From a checkpoint of a small self-supervised audio encoder (BEST-RQ).
Model: arch crnn, norm batchnorm, activation relu, widths [192, 192, 192, 192].
Training: soap at rate 0.0022, 1000 steps, batches of 48.
Data: trained on babble in 24 made-up languages, each with its own sounds, syllables and stress or tones, from a formant synthesiser, 39062 training examples.
Rows from block 7, named by matrix and row number. Each number is 50 + 10 x the weight over its row's rms, rounded and kept within 0 to 99. All counts start at 0. After the name is the row's rms in percent of the matrix's.
# weight_hh_l0: LSTM recurrent weights (gates i, f, g, o stacked) (model.rnn.3.rnn.weight_hh_l0, 512x128), inputs 64-127
weight_hh_l0.123 094:65 49 56 52 60 37 47 38 46 66 52 54 60 36 66 32 54 61 51 59 36 56 45 60 56 38 52 48 58 66 67 54 41 44 45 45 71 36 44 59 53 45 35 45 49 44 52 42 47 32 61 62 65 48 51 50 47 56 46 34 56 43 50 52
weight_hh_l0.124 094:59 56 56 48 53 47 34 63 62 48 46 61 53 51 38 54 47 72 45 37 51 49 48 42 65 42 41 34 53 62 47 48 63 46 65 65 55 62 57 55 53 42 55 42 48 54 38 57 44 64 37 59 52 52 55 55 53 54 56 42 56 51 34 58
weight_hh_l0.125 105:41 69 35 44 44 33 36 63 37 50 42 67 34 33 47 46 42 51 48 57 53 62 35 52 68 58 49 57 34 53 64 56 55 53 70 38 57 65 36 49 33 65 60 62 39 49 64 50 55 57 49 46 45 52 53 60 44 49 68 74 58 47 49 36
weight_hh_l0.126 106:42 62 55 47 38 68 40 48 49 50 61 55 42 56 45 50 45 41 36 32 43 54 49 42 45 36 18 54 39 40 51 57 61 48 43 46 61 45 40 65 65 62 68 46 62 51 44 64 49 47 62 50 37 46 38 64 78 54 62 45 63 55 39 59
weight_hh_l0.127 107:42 56 48 66 52 40 38 52 37 49 44 42 42 44 50 46 42 45 39 46 48 47 65 51 58 68 66 71 64 48 49 43 61 62 42 33 59 39 61 64 36 40 66 67 32 56 46 55 53 54 41 62 42 50 48 58 37 44 61 46 50 48 52 44
weight_hh_l0.128 085:57 42 61 39 45 32 56 51 57 37 49 52 44 57 51 41 40 45 33 60 55 43 32 45 58 38 38 59 41 47 59 49 66 38 27 51 38 60 50 64 40 65 64 66 72 32 54 54 50 50 33 54 37 55 45 26 50 69 60 44 52 46 46 40
weight_hh_l0.129 102:50 47 56 67 48 45 40 44 55 56 49 48 67 46 35 48 44 52 75 58 57 36 67 70 55 68 64 47 47 44 65 53 53 67 57 47 37 51 41 44 42 66 50 49 69 50 31 57 50 26 41 42 63 55 54 36 58 64 41 48 55 62 64 46
weight_hh_l0.130 099:42 47 36 69 44 43 53 33 53 46 43 61 49 56 50 59 56 65 57 56 29 38 54 53 45 33 54 48 58 59 54 59 56 34 29 66 66 40 35 56 60 49 53 39 55 62 50 44 53 46 46 50 42 38 40 37 58 50 46 52 44 33 57 59
weight_hh_l0.131 136:55 47 50 42 45 43 47 45 40 50 53 59 49 54 37 50 53 46 45 47 60 44 61 61 51 57 67 61 43 37 36 39 57 43 61 47 57 68 45 36 46 50 63 39 63 41 58 66 53 51 64 63 58 42 56 47 72 49 37 58 52 54 60 60
weight_hh_l0.132 090:36 53 64 40 56 43 28 65 37 47 43 48 26 68 58 58 48 57 45 53 59 54 62 62 40 39 55 51 66 56 50 64 65 54 56 64 38 47 44 42 39 64 57 58 47 54 56 44 45 39 60 41 47 67 62 48 57 36 65 40 45 34 54 49
weight_hh_l0.133 098:53 54 54 67 59 51 63 69 58 58 57 42 47 62 48 57 56 67 44 43 61 50 45 65 36 48 53 55 27 51 45 59 44 38 62 42 61 51 44 58 53 42 48 53 49 36 46 42 55 51 43 40 61 58 53 40 51 32 71 45 53 44 57 67
weight_hh_l0.134 112:72 52 50 58 48 54 45 52 44 60 59 52 48 60 44 60 48 38 35 47 35 46 40 44 55 67 42 27 47 48 49 59 31 50 53 32 43 43 45 40 59 35 45 67 56 42 63 37 55 60 47 47 39 57 57 44 40 41 59 54 70 53 53 49
weight_hh_l0.135 103:51 51 55 38 46 43 62 39 64 50 40 48 60 39 63 55 55 46 45 44 38 68 41 23 63 37 53 49 48 50 62 46 47 65 62 42 32 47 38 71 65 46 36 40 56 67 66 37 44 41 57 50 46 63 41 58 42 59 38 60 53 37 61 42
weight_hh_l0.136 086:62 56 58 60 57 50 35 45 34 41 58 43 43 42 56 62 51 66 36 63 42 51 33 46 53 43 34 37 57 64 39 53 63 51 52 62 44 49 35 37 52 44 37 62 43 51 48 53 37 56 54 59 40 60 46 42 40 36 39 43 43 59 48 48
weight_hh_l0.137 102:54 61 57 55 40 60 59 61 60 50 64 46 43 51 63 68 59 66 34 41 45 35 34 44 40 55 36 42 60 66 37 44 40 48 32 39 52 50 51 52 38 47 43 33 61 44 66 56 40 52 52 55 50 36 52 63 52 34 48 47 53 45 25 41
weight_hh_l0.138 096:41 44 61 60 53 43 53 39 33 31 52 46 39 52 46 56 31 53 53 46 41 45 51 57 43 48 46 41 73 51 65 51 43 58 63 63 41 51 61 43 58 41 48 42 46 56 44 57 36 48 55 49 61 45 42 59 51 58 61 53 57 60 45 49
weight_hh_l0.139 091:57 48 59 58 47 50 62 36 63 58 42 46 44 31 64 34 26 60 40 36 64 48 61 52 60 47 44 55 52 41 58 46 44 54 55 46 65 42 57 40 45 47 56 52 63 46 37 37 52 42 32 45 46 50 42 49 52 56 57 46 60 38 45 43
weight_hh_l0.140 118:33 52 55 42 58 52 49 51 47 60 75 45 43 50 47 60 55 43 61 57 52 62 26 65 43 42 43 52 45 44 59 51 58 41 40 55 47 65 43 49 58 50 47 37 43 44 43 53 48 46 51 48 40 37 53 44 51 47 44 58 41 51 38 37
weight_hh_l0.141 095:61 30 41 65 47 38 27 45 38 34 42 48 45 51 55 53 48 50 57 49 58 20 56 65 55 54 39 33 42 36 54 38 35 42 59 60 61 70 38 41 61 48 54 46 64 50 61 52 40 41 41 58 56 48 47 47 30 51 55 48 48 37 35 47
weight_hh_l0.142 098:39 41 37 36 41 78 58 52 32 61 58 52 56 48 47 57 51 60 41 58 52 39 54 36 51 60 52 62 45 57 66 50 43 45 28 50 52 44 65 25 49 58 44 62 52 30 48 52 46 51 70 54 49 51 61 59 45 66 39 49 53 39 50 57
weight_hh_l0.143 094:54 39 51 66 52 50 44 41 43 62 59 60 45 51 64 58 41 51 65 58 61 24 39 45 60 31 39 45 40 49 52 33 39 44 52 39 55 70 57 45 62 48 63 47 41 40 47 58 59 68 43 50 48 59 59 57 55 48 49 53 56 64 69 51
weight_hh_l0.144 088:55 59 53 47 61 58 55 34 36 45 39 34 63 49 57 57 38 59 64 54 61 45 32 57 69 47 37 71 52 61 54 56 31 50 68 41 41 45 37 58 43 30 46 59 41 45 46 47 51 57 48 54 36 57 46 54 33 38 56 58 48 39 69 50
weight_hh_l0.145 095:64 57 58 48 49 58 42 58 40 57 49 38 52 66 37 56 44 48 34 55 34 36 47 51 27 62 45 39 54 45 52 53 42 63 54 41 63 30 53 57 52 48 60 58 48 36 46 51 37 60 42 59 55 23 56 62 52 62 62 60 72 62 54 46
weight_hh_l0.146 113:67 54 48 44 47 40 50 34 49 47 45 56 56 49 67 36 40 42 58 38 48 61 55 56 66 72 65 37 52 40 63 45 44 58 69 50 50 47 41 64 45 61 50 73 37 43 54 37 54 52 53 53 44 55 57 57 49 62 35 57 40 48 46 39
weight_hh_l0.147 090:53 52 49 30 47 19 37 49 42 43 58 67 47 58 42 64 47 64 55 36 39 47 48 61 41 40 54 47 62 59 54 51 56 48 58 45 47 80 66 58 61 52 59 40 49 44 70 42 47 37 64 55 58 35 50 56 46 41 47 43 35 61 50 36
weight_hh_l0.148 085:61 66 38 39 54 55 32 55 29 32 59 44 38 52 46 43 44 57 46 45 60 57 59 44 43 58 54 45 50 44 48 59 40 45 43 71 64 61 41 59 64 35 42 64 51 58 68 57 52 43 54 34 43 61 67 34 38 37 60 58 39 43 58 44
weight_hh_l0.149 108:31 56 33 64 48 57 50 37 69 62 38 49 50 59 42 57 49 37 37 63 60 38 49 60 44 44 51 53 65 67 44 56 57 61 63 61 56 58 52 57 50 36 51 54 65 53 32 39 41 54 49 46 37 42 44 45 47 54 51 42 31 60 53 59
weight_hh_l0.150 106:37 52 49 65 45 52 42 61 43 51 53 54 44 43 66 47 53 57 48 31 61 54 68 68 45 53 39 53 52 43 47 54 39 57 62 44 38 56 59 65 42 60 44 53 57 60 61 57 47 41 44 51 35 40 47 31 29 45 58 63 34 41 45 47
weight_hh_l0.151 111:53 58 59 66 41 47 32 37 69 44 49 54 53 53 53 65 58 63 54 55 39 59 42 66 50 54 36 42 50 67 68 56 54 56 58 51 63 58 65 64 45 45 57 65 45 54 53 53 56 30 54 45 66 61 59 49 69 45 32 61 57 52 59 33
weight_hh_l0.152 096:43 51 52 57 65 49 53 42 30 61 53 56 61 61 46 53 43 57 49 47 50 32 58 51 35 44 53 44 31 37 60 58 54 59 58 43 49 52 41 51 51 51 51 57 68 52 56 54 53 50 66 53 41 59 46 53 70 41 43 54 50 48 79 43
weight_hh_l0.153 109:44 54 56 58 48 61 35 58 58 36 39 54 63 50 54 62 45 52 63 55 46 39 55 45 67 57 46 61 51 45 45 60 60 59 57 42 58 42 59 50 50 56 57 57 55 58 62 45 68 50 65 45 40 71 40 59 34 57 32 54 33 44 61 35
weight_hh_l0.154 105:45 39 60 61 43 58 62 64 32 56 60 46 48 67 48 48 45 36 39 52 41 62 61 38 56 38 44 37 58 38 55 56 62 66 52 57 56 39 43 44 45 60 39 52 60 60 60 59 49 35 57 40 61 38 53 44 53 44 54 61 69 68 54 58
weight_hh_l0.155 099:40 49 61 51 53 42 35 55 64 46 33 48 58 51 37 36 47 47 69 62 56 58 33 51 58 54 33 46 55 55 60 43 26 50 57 58 54 52 55 54 63 46 49 61 68 41 62 57 60 46 57 38 42 51 61 67 61 61 72 41 44 34 61 37
weight_hh_l0.156 092:72 47 48 44 43 51 58 35 53 63 35 56 35 55 44 49 42 49 56 40 62 51 34 61 51 53 39 36 62 63 53 44 47 61 43 64 57 59 49 38 61 47 43 50 36 51 53 44 57 52 53 39 52 62 64 59 36 36 55 55 34 63 39 69
weight_hh_l0.157 091:40 65 46 54 48 43 39 50 63 33 48 55 49 48 47 61 57 31 44 64 60 56 35 47 36 33 47 51 44 58 60 58 46 43 53 64 49 49 52 47 41 66 68 36 37 40 36 56 55 55 51 49 44 64 58 58 57 41 33 39 44 45 53 52
weight_hh_l0.158 123:31 42 59 69 42 63 37 48 48 65 45 38 43 50 39 40 67 38 39 61 63 59 55 53 56 54 33 43 51 67 43 58 52 36 31 57 39 46 63 51 52 57 48 57 69 51 55 63 44 54 48 55 61 59 39 42 48 48 38 44 56 65 43 41
weight_hh_l0.159 090:43 50 43 46 62 37 69 43 58 52 52 60 42 44 40 69 36 36 61 40 47 39 56 47 59 54 54 42 64 62 47 53 61 44 41 52 40 47 47 37 46 60 51 67 51 59 51 40 56 61 46 62 38 40 45 37 46 63 52 69 44 53 42 57
weight_hh_l0.160 095:68 30 56 60 44 23 60 35 38 50 50 43 42 64 40 55 41 50 49 30 49 45 65 53 62 35 68 61 62 45 48 39 43 62 45 65 52 48 49 55 53 50 52 66 31 57 47 70 32 57 59 41 66 61 56 34 57 50 58 52 58 48 65 60
weight_hh_l0.161 085:50 60 57 35 47 69 71 49 40 43 37 55 40 45 59 41 53 65 54 57 66 30 32 60 46 68 33 56 41 40 43 54 46 46 38 59 53 30 40 59 64 67 45 47 43 43 61 40 52 59 52 56 51 51 60 34 28 37 39 50 69 37 58 44
weight_hh_l0.162 101:63 58 28 41 37 49 36 61 50 39 49 57 47 46 63 39 65 45 43 56 47 60 62 33 49 56 46 48 56 43 53 55 58 51 49 47 39 64 40 73 43 46 56 56 57 44 72 65 58 55 38 56 42 42 52 60 47 26 48 53 53 60 42 48
weight_hh_l0.163 110:59 51 47 44 72 54 56 25 46 61 49 32 58 59 46 56 50 68 55 39 63 43 34 62 34 51 46 40 40 50 42 58 52 31 37 37 43 39 44 57 60 47 66 49 37 53 45 59 42 57 67 66 43 38 42 58 45 58 53 52 41 38 70 59
weight_hh_l0.164 098:65 61 57 53 42 48 50 62 58 49 44 52 51 37 60 59 45 42 49 44 65 62 37 56 53 41 38 55 38 58 49 57 46 37 37 42 54 58 39 61 63 64 43 48 50 33 75 48 47 60 44 44 39 40 56 42 43 55 43 34 35 39 54 33
weight_hh_l0.165 085:52 38 49 46 39 46 54 55 63 37 55 35 49 44 50 38 42 62 40 38 45 51 36 58 61 40 38 48 58 45 50 41 48 42 39 37 47 73 37 43 55 36 35 40 41 52 62 36 45 42 56 55 41 62 59 57 64 47 71 34 51 64 50 42
weight_hh_l0.166 102:64 43 44 59 59 42 38 43 62 53 32 58 56 35 46 51 56 37 44 46 44 49 62 66 56 55 51 35 45 39 52 42 40 51 49 47 51 52 35 73 66 47 41 49 64 67 57 53 63 42 42 53 56 54 40 41 47 57 64 51 58 44 57 28
weight_hh_l0.167 097:52 49 60 53 52 57 56 41 75 69 51 50 57 33 32 28 41 48 52 60 43 44 64 48 52 62 39 58 47 41 60 42 24 39 38 39 36 58 52 44 53 46 41 62 49 59 46 56 49 61 60 37 39 40 37 45 50 50 55 67 51 58 50 42
weight_hh_l0.168 123:56 41 40 51 43 34 38 43 36 47 68 49 53 54 55 51 54 64 59 36 46 64 73 56 57 58 63 53 51 39 63 61 51 56 33 55 49 56 48 47 56 43 44 62 41 43 62 47 45 36 54 52 49 51 60 35 66 46 56 49 30 65 56 43
weight_hh_l0.169 093:63 58 46 52 61 29 58 60 59 38 32 60 47 63 53 32 50 52 45 59 72 48 36 42 51 41 40 32 53 60 48 40 33 45 34 48 43 44 35 61 67 65 41 55 37 41 39 47 61 54 61 66 57 41 43 66 64 31 45 46 48 44 43 43
weight_hh_l0.170 084:48 62 54 53 56 40 36 56 66 60 64 67 54 38 45 50 51 53 49 39 41 58 46 49 47 38 44 36 47 41 53 59 43 68 48 57 52 57 48 48 67 68 54 35 42 56 55 57 40 39 39 54 66 56 55 38 46 41 37 60 47 57 70 54
weight_hh_l0.171 135:44 58 47 63 55 74 55 59 66 61 51 52 53 48 44 30 48 45 44 40 62 43 44 65 48 37 59 45 49 52 63 36 54 58 60 40 61 39 56 49 60 62 47 54 60 49 43 63 36 50 58 39 40 60 40 59 50 55 25 52 65 56 52 35
weight_hh_l0.172 093:52 35 44 39 40 59 67 57 40 52 48 54 62 46 56 46 44 55 48 44 65 64 53 65 49 60 28 40 53 70 48 44 48 31 40 47 51 59 38 41 82 44 47 55 60 61 34 49 54 46 57 55 51 39 50 52 48 49 39 53 36 47 66 57
weight_hh_l0.173 087:47 56 59 63 36 48 47 68 50 46 41 53 38 43 61 56 34 53 37 52 68 52 49 33 52 43 56 65 47 50 46 54 51 58 50 45 39 48 33 32 42 42 48 36 52 63 47 42 47 62 56 55 32 38 49 36 29 60 58 49 57 47 60 53
weight_hh_l0.174 095:45 44 58 54 47 73 59 68 63 60 68 53 64 44 44 54 63 54 39 61 55 47 43 58 40 33 60 40 35 43 56 59 46 55 50 36 38 55 49 66 49 42 63 58 55 47 39 49 38 45 35 70 66 53 44 39 51 38 50 42 48 32 46 54
weight_hh_l0.175 109:49 44 58 56 54 65 53 55 51 45 46 54 48 60 50 50 58 46 45 46 43 42 42 39 68 38 42 53 56 46 40 51 34 65 48 37 35 57 48 50 68 33 60 52 49 50 47 47 64 42 47 39 59 57 61 35 46 64 48 38 50 52 41 51
weight_hh_l0.176 109:71 45 37 56 51 61 33 57 36 53 45 50 37 45 50 55 45 51 49 46 43 57 29 59 35 55 65 50 67 62 37 54 50 53 70 47 47 50 51 37 51 45 61 44 50 42 29 58 58 55 48 52 44 49 54 21 60 49 30 53 62 46 56 46
weight_hh_l0.177 117:51 54 58 46 62 39 45 42 56 24 59 61 47 54 47 46 62 57 45 62 48 51 39 45 33 51 43 65 72 56 61 62 35 53 48 56 63 47 54 37 28 42 52 49 48 57 61 41 46 43 52 56 40 54 44 55 32 54 53 49 45 44 70 38
weight_hh_l0.178 094:70 46 51 53 38 48 36 59 66 43 53 39 62 42 49 45 47 48 39 43 30 53 65 28 32 56 40 55 35 53 42 51 40 41 51 39 54 53 45 60 46 55 64 54 52 36 54 58 57 42 64 38 64 65 51 56 58 27 46 40 62 42 54 58
weight_hh_l0.179 092:32 62 42 61 35 62 51 55 42 45 32 53 57 35 43 64 44 44 59 68 48 57 62 47 45 33 37 55 37 44 36 46 40 36 36 47 40 48 42 71 65 57 38 60 58 33 48 58 66 53 45 47 39 64 54 71 53 53 46 38 49 60 62 52
weight_hh_l0.180 107:50 36 46 35 38 69 40 56 43 45 61 64 50 40 64 41 61 45 44 52 42 67 58 35 63 55 69 57 44 56 46 40 41 49 55 48 37 49 52 40 27 52 40 39 54 61 49 50 43 59 49 58 46 44 57 39 39 42 47 43 58 49 48 60
weight_hh_l0.181 096:53 67 62 44 51 42 42 81 60 53 50 46 47 57 49 48 38 47 60 58 55 46 61 62 35 44 58 44 51 39 44 62 43 51 37 50 57 65 51 33 43 49 53 66 31 37 67 62 46 58 40 48 41 52 69 50 39 44 55 54 43 64 42 45
weight_hh_l0.182 105:31 41 55 62 51 42 40 31 40 58 39 39 64 69 58 43 53 59 54 44 57 63 38 52 67 40 62 50 59 65 50 39 38 43 71 43 56 38 58 59 50 60 58 46 39 47 59 53 56 66 49 45 45 35 47 48 73 44 42 39 68 52 61 56
weight_hh_l0.183 105:57 61 53 41 39 57 58 43 57 68 40 65 61 71 42 51 48 64 40 66 43 55 29 37 39 41 56 34 51 42 54 38 50 30 42 39 64 61 47 48 45 39 51 55 38 52 48 43 39 48 65 50 56 36 65 52 47 40 65 37 64 38 50 40
weight_hh_l0.184 123:58 44 35 61 49 46 47 47 55 50 58 52 57 50 54 47 46 51 32 58 55 46 61 66 42 67 30 51 44 50 44 43 42 61 49 46 48 42 68 56 66 46 62 48 53 46 31 41 61 59 40 62 52 58 59 55 53 60 42 46 51 64 57 44
weight_hh_l0.185 094:67 56 58 34 63 42 39 51 65 63 29 54 68 55 49 49 65 49 69 57 56 56 35 39 52 60 32 58 53 65 55 38 51 62 53 47 50 41 50 40 66 46 46 39 57 44 59 65 56 41 36 36 40 66 58 42 53 66 40 71 62 56 58 55
weight_hh_l0.186 096:64 47 64 55 49 64 60 45 57 62 62 51 47 38 33 71 53 72 61 43 40 64 38 23 64 40 58 58 69 43 46 54 41 51 32 65 55 39 37 65 41 42 67 42 32 34 36 40 48 39 62 45 50 58 46 38 60 45 58 53 34 53 58 54
weight_hh_l0.187 097:54 60 51 44 55 39 50 51 39 54 58 61 63 59 40 57 45 44 54 43 60 59 65 50 47 38 30 37 50 52 44 53 58 49 38 56 57 64 49 50 63 32 37 60 25 60 48 61 54 47 50 45 42 38 56 44 68 56 70 51 71 58 53 61
weight_hh_l0.188 098:60 58 56 63 46 61 36 37 40 52 62 38 45 49 48 57 53 45 44 38 64 76 44 46 32 71 58 35 63 69 48 37 72 63 42 47 55 43 51 57 53 67 44 47 50 57 47 44 72 33 47 38 38 34 51 62 64 67 37 63 53 42 62 60
weight_hh_l0.189 096:55 63 45 46 56 51 54 62 49 46 31 46 67 57 48 42 39 63 47 44 59 59 53 41 69 46 51 43 59 44 52 69 59 46 46 50 43 41 63 54 23 47 54 41 45 54 38 49 33 45 60 61 42 67 50 43 49 55 36 58 48 65 64 58
weight_hh_l0.190 102:54 63 52 43 54 60 44 55 66 52 54 48 56 65 64 42 43 42 52 56 51 71 70 55 57 42 62 52 57 56 45 40 46 31 54 57 60 65 65 56 58 56 64 53 55 39 59 58 63 47 56 40 40 42 48 60 63 41 62 66 43 54 58 32
weight_hh_l0.191 095:47 52 49 62 49 39 52 43 61 32 46 72 32 34 48 50 54 34 57 64 33 62 38 66 44 41 40 54 44 50 54 46 44 34 58 31 77 54 55 54 34 51 54 73 37 59 52 48 35 51 61 41 45 58 46 45 51 47 63 54 43 44 60 44
weight_hh_l0.192 100:59 46 63 50 46 44 42 42 38 41 55 63 57 64 46 44 48 40 43 34 46 58 37 52 46 27 47 54 72 42 55 48 34 60 33 56 43 37 46 53 63 40 39 54 49 51 38 57 44 60 64 42 38 53 58 62 59 31 61 55 63 50 48 45
weight_hh_l0.193 101:50 70 65 51 60 54 34 33 42 42 43 36 35 51 44 52 52 41 43 63 28 58 45 33 38 46 36 53 34 42 56 38 40 32 50 60 51 56 54 73 49 62 43 35 63 45 53 61 57 45 44 33 38 56 50 56 50 59 60 33 69 41 63 48
weight_hh_l0.194 094:43 62 53 67 59 52 61 58 71 41 68 54 40 50 55 56 35 53 48 47 45 37 44 33 58 46 34 47 42 34 59 66 57 52 35 41 49 51 50 67 68 48 43 52 38 57 63 56 58 56 47 58 59 49 51 67 36 49 44 43 55 57 55 53
weight_hh_l0.195 086:71 42 58 69 64 54 62 52 50 58 42 53 43 53 37 45 46 54 49 61 53 43 48 52 63 41 69 38 66 61 44 49 43 47 56 45 43 65 47 31 35 53 63 43 59 58 42 56 48 58 45 42 60 45 41 44 39 55 50 56 51 49 48 56
weight_hh_l0.196 081:50 40 57 45 55 55 37 64 54 50 40 56 62 59 39 49 56 39 47 60 63 75 54 41 64 47 61 55 59 47 62 56 57 36 57 36 42 50 35 61 46 63 61 65 50 42 55 53 55 31 42 38 36 63 42 62 57 36 52 57 48 53 50 63
weight_hh_l0.197 107:46 40 54 52 60 69 52 58 44 42 51 41 44 48 46 43 47 72 49 62 50 58 37 34 39 69 39 52 43 56 43 45 52 40 49 47 53 59 38 49 54 38 60 64 40 54 55 52 59 53 54 48 57 74 53 69 47 41 37 59 34 57 37 72
weight_hh_l0.198 094:68 59 51 59 54 40 27 70 43 58 56 60 61 52 39 48 50 46 41 40 44 58 55 41 45 61 45 42 42 61 64 41 44 45 54 30 58 57 41 54 71 37 57 57 47 66 57 57 30 55 60 58 56 64 38 41 42 60 55 44 48 57 57 59
weight_hh_l0.199 104:54 60 42 55 47 54 49 38 57 60 48 50 41 56 49 48 50 77 55 58 39 51 58 50 56 42 45 53 53 71 48 49 42 43 40 56 55 71 51 69 44 70 60 36 64 65 37 57 56 45 47 54 38 48 68 34 56 67 65 48 50 52 67 66
weight_hh_l0.200 107:52 39 47 43 45 71 48 53 26 53 47 67 54 48 57 40 49 51 41 49 36 59 44 73 60 40 40 61 56 36 61 60 58 53 49 33 27 49 46 54 48 41 41 50 58 38 41 59 47 50 50 55 42 58 40 71 59 59 49 53 56 48 73 47
weight_hh_l0.201 102:66 51 35 59 53 59 33 50 51 60 44 51 54 46 59 40 72 41 45 64 43 50 43 54 32 50 41 59 47 51 39 31 70 43 54 62 54 38 44 46 56 67 40 35 48 34 62 61 66 52 51 53 58 69 60 48 58 48 70 37 35 35 60 47
weight_hh_l0.202 093:53 50 52 47 45 47 60 66 59 51 45 67 50 58 64 36 48 44 37 54 61 48 35 55 44 51 46 60 48 57 58 36 56 60 53 34 44 54 42 40 52 31 56 45 42 41 54 55 63 52 58 60 39 43 34 50 38 46 38 42 60 44 44 53
weight_hh_l0.203 107:41 39 66 43 42 55 55 44 65 48 57 36 42 56 52 53 43 38 36 62 56 44 43 43 58 60 42 55 66 56 55 52 60 45 44 48 55 33 55 73 59 47 44 59 56 41 41 41 37 53 61 38 65 44 58 53 44 50 60 58 43 39 58 49
weight_hh_l0.204 085:54 48 38 45 57 46 46 49 68 57 37 34 63 41 50 49 39 34 51 39 45 42 59 48 66 49 47 59 52 36 41 42 60 33 35 43 49 65 40 69 58 33 36 62 47 35 69 52 51 69 57 53 40 60 41 50 46 64 46 28 42 43 37 64
weight_hh_l0.205 105:64 33 48 57 49 51 40 50 45 52 42 61 54 25 42 40 39 63 36 57 66 51 59 62 50 53 52 43 49 40 41 57 48 40 44 55 65 69 68 58 62 32 36 49 48 59 52 57 60 46 56 54 33 55 46 46 59 36 45 55 54 60 74 43
weight_hh_l0.206 101:57 61 58 37 62 39 48 49 39 39 56 45 50 48 40 59 37 42 61 40 54 57 65 62 47 68 51 33 49 45 51 55 50 60 37 53 52 55 51 61 63 64 49 47 54 38 30 63 54 61 59 58 56 52 48 47 40 65 37 63 44 52 42 38
weight_hh_l0.207 107:58 60 59 52 37 63 47 57 47 56 46 48 31 53 49 57 46 61 39 44 42 31 56 38 31 31 60 59 45 52 38 38 53 45 66 38 55 40 48 56 49 32 44 50 38 49 49 53 57 48 65 60 53 34 50 46 25 53 54 57 58 54 62 64
weight_hh_l0.208 090:40 68 59 54 65 43 43 43 46 45 36 36 37 34 51 49 84 57 54 41 55 55 45 56 50 61 44 56 34 49 46 47 47 44 46 64 54 45 54 65 56 50 46 32 46 56 50 63 49 42 42 54 48 40 51 22 53 58 58 57 34 32 65 54
weight_hh_l0.209 110:50 47 49 38 69 49 54 56 53 52 56 38 55 74 51 58 56 54 54 46 49 60 49 58 46 36 56 53 53 74 43 42 44 49 61 62 60 65 56 40 68 45 43 52 62 53 53 49 54 33 50 53 43 47 49 45 58 39 29 62 51 37 65 33
weight_hh_l0.210 090:40 34 57 48 55 63 56 48 65 55 57 63 56 56 55 56 44 62 39 54 50 59 38 59 51 35 40 42 39 48 39 65 46 36 57 33 64 59 44 56 44 45 44 47 40 39 63 36 54 52 58 40 56 57 44 42 65 35 60 64 60 40 48 72
weight_hh_l0.211 095:42 40 39 57 48 57 43 49 66 59 50 68 61 50 41 48 49 32 54 44 63 62 38 55 46 45 33 57 31 55 67 37 52 68 66 68 58 46 72 43 44 38 44 66 37 55 62 59 58 38 43 66 56 46 47 48 51 36 49 46 44 62 46 45
weight_hh_l0.212 100:44 55 40 59 38 49 44 56 66 42 55 55 57 54 53 57 49 61 62 50 72 60 50 48 43 29 59 68 32 50 53 58 49 38 61 38 60 40 50 45 47 45 55 44 58 58 59 51 63 43 49 43 54 39 59 58 63 40 39 55 46 58 47 57
weight_hh_l0.213 105:42 54 61 45 48 33 55 47 48 57 45 35 50 31 58 61 41 40 62 49 54 43 46 71 52 57 36 38 66 46 42 39 52 56 41 43 61 37 43 57 43 68 39 36 69 29 51 38 39 52 44 59 46 56 62 60 39 63 40 57 43 42 51 69
weight_hh_l0.214 095:59 36 39 68 60 47 42 65 46 37 46 37 60 48 38 40 47 39 41 40 60 66 60 55 52 67 76 61 45 47 50 76 37 37 51 46 41 62 58 50 49 47 38 53 41 42 55 58 34 58 53 57 35 36 67 58 47 43 61 36 50 46 56 49
weight_hh_l0.215 114:41 44 60 46 63 65 43 45 39 34 63 44 50 39 47 71 47 51 53 36 43 43 33 54 41 41 42 41 52 67 42 50 57 45 52 36 60 64 47 58 47 34 65 39 56 59 57 56 45 44 45 66 57 51 41 36 56 54 70 42 66 32 52 61
weight_hh_l0.216 090:40 50 29 56 55 55 53 35 51 44 48 49 46 56 53 36 50 38 35 51 46 59 45 62 67 45 51 41 65 45 55 43 49 52 60 36 41 35 62 32 58 56 50 61 60 54 77 56 37 66 39 62 47 54 55 38 60 38 44 57 38 63 37 72
weight_hh_l0.217 100:38 41 46 55 47 38 45 36 54 47 47 36 39 58 51 62 29 44 46 36 57 54 51 57 60 44 46 61 53 29 59 44 65 50 63 68 39 62 37 57 60 46 59 61 48 41 36 44 60 45 73 64 46 39 39 56 56 37 30 56 35 55 53 37
weight_hh_l0.218 100:60 49 59 56 36 29 54 69 49 51 65 44 48 64 59 42 64 38 43 37 66 39 31 44 49 43 56 48 70 50 49 58 49 40 52 70 59 48 52 50 42 60 39 43 56 50 34 52 45 72 58 49 41 50 51 61 48 46 41 49 57 50 58 62
weight_hh_l0.219 096:51 43 59 63 40 49 58 49 58 43 70 40 42 37 59 43 47 58 37 40 47 57 49 45 63 67 48 60 57 41 49 58 60 49 40 61 45 38 62 36 43 53 69 37 38 47 57 51 53 65 64 39 48 55 51 44 35 40 55 60 41 37 46 63
weight_hh_l0.220 102:50 49 43 33 58 56 62 56 59 61 68 22 59 48 61 56 47 47 32 65 41 57 38 41 41 48 53 58 34 56 56 53 51 41 33 52 45 61 50 49 43 43 53 50 26 56 49 69 49 60 72 53 39 65 63 52 49 59 49 49 66 46 46 46
weight_hh_l0.221 107:52 78 30 49 58 39 63 46 48 60 63 38 60 74 63 56 73 36 48 39 64 56 41 44 57 32 35 55 48 45 56 41 59 43 41 51 63 48 32 54 58 49 57 60 49 55 54 50 53 45 41 50 40 40 35 48 50 48 47 40 58 53 56 34
weight_hh_l0.222 094:42 55 64 58 57 35 54 45 67 47 44 48 41 59 63 46 45 36 57 34 46 47 47 50 47 49 68 49 46 55 55 50 49 68 41 58 60 60 54 43 34 42 29 65 56 69 52 50 52 59 40 44 70 51 46 34 57 48 53 44 52 37 59 67
weight_hh_l0.223 096:42 66 52 65 56 39 53 56 69 48 70 54 38 48 47 52 57 56 56 70 53 39 51 55 40 48 46 56 50 26 42 59 38 47 62 37 44 41 50 38 76 57 35 40 47 61 33 47 41 49 40 53 53 51 65 44 62 61 53 59 57 53 62 67
weight_hh_l0.224 112:54 41 47 65 53 70 67 53 46 65 40 59 41 69 48 35 54 50 53 50 64 63 56 44 49 56 45 48 59 40 50 43 19 39 43 44 49 41 59 27 46 34 54 52 56 58 50 52 29 59 51 58 36 62 46 59 51 37 43 45 41 47 39 59
weight_hh_l0.225 093:50 68 39 60 51 43 48 67 60 43 64 43 53 41 35 40 61 44 57 61 55 71 44 39 47 38 43 50 51 30 60 42 53 42 51 59 53 65 49 64 47 52 50 64 55 44 48 52 65 59 64 52 58 62 40 36 43 39 70 37 48 53 57 56
weight_hh_l0.226 101:41 40 60 41 68 75 27 35 61 52 46 59 53 50 50 53 51 52 57 47 56 38 51 46 35 61 50 53 55 49 58 60 46 51 59 55 51 59 46 34 45 37 63 52 60 41 53 64 51 40 34 43 39 49 56 25 49 62 64 53 31 44 53 45
weight_hh_l0.227 092:65 65 36 63 44 45 66 34 57 40 40 36 53 60 53 62 55 61 55 35 46 54 52 52 55 48 64 30 45 48 46 61 55 63 61 42 44 61 29 53 74 45 54 67 37 39 62 62 52 61 55 56 53 63 40 45 52 43 58 57 48 66 52 49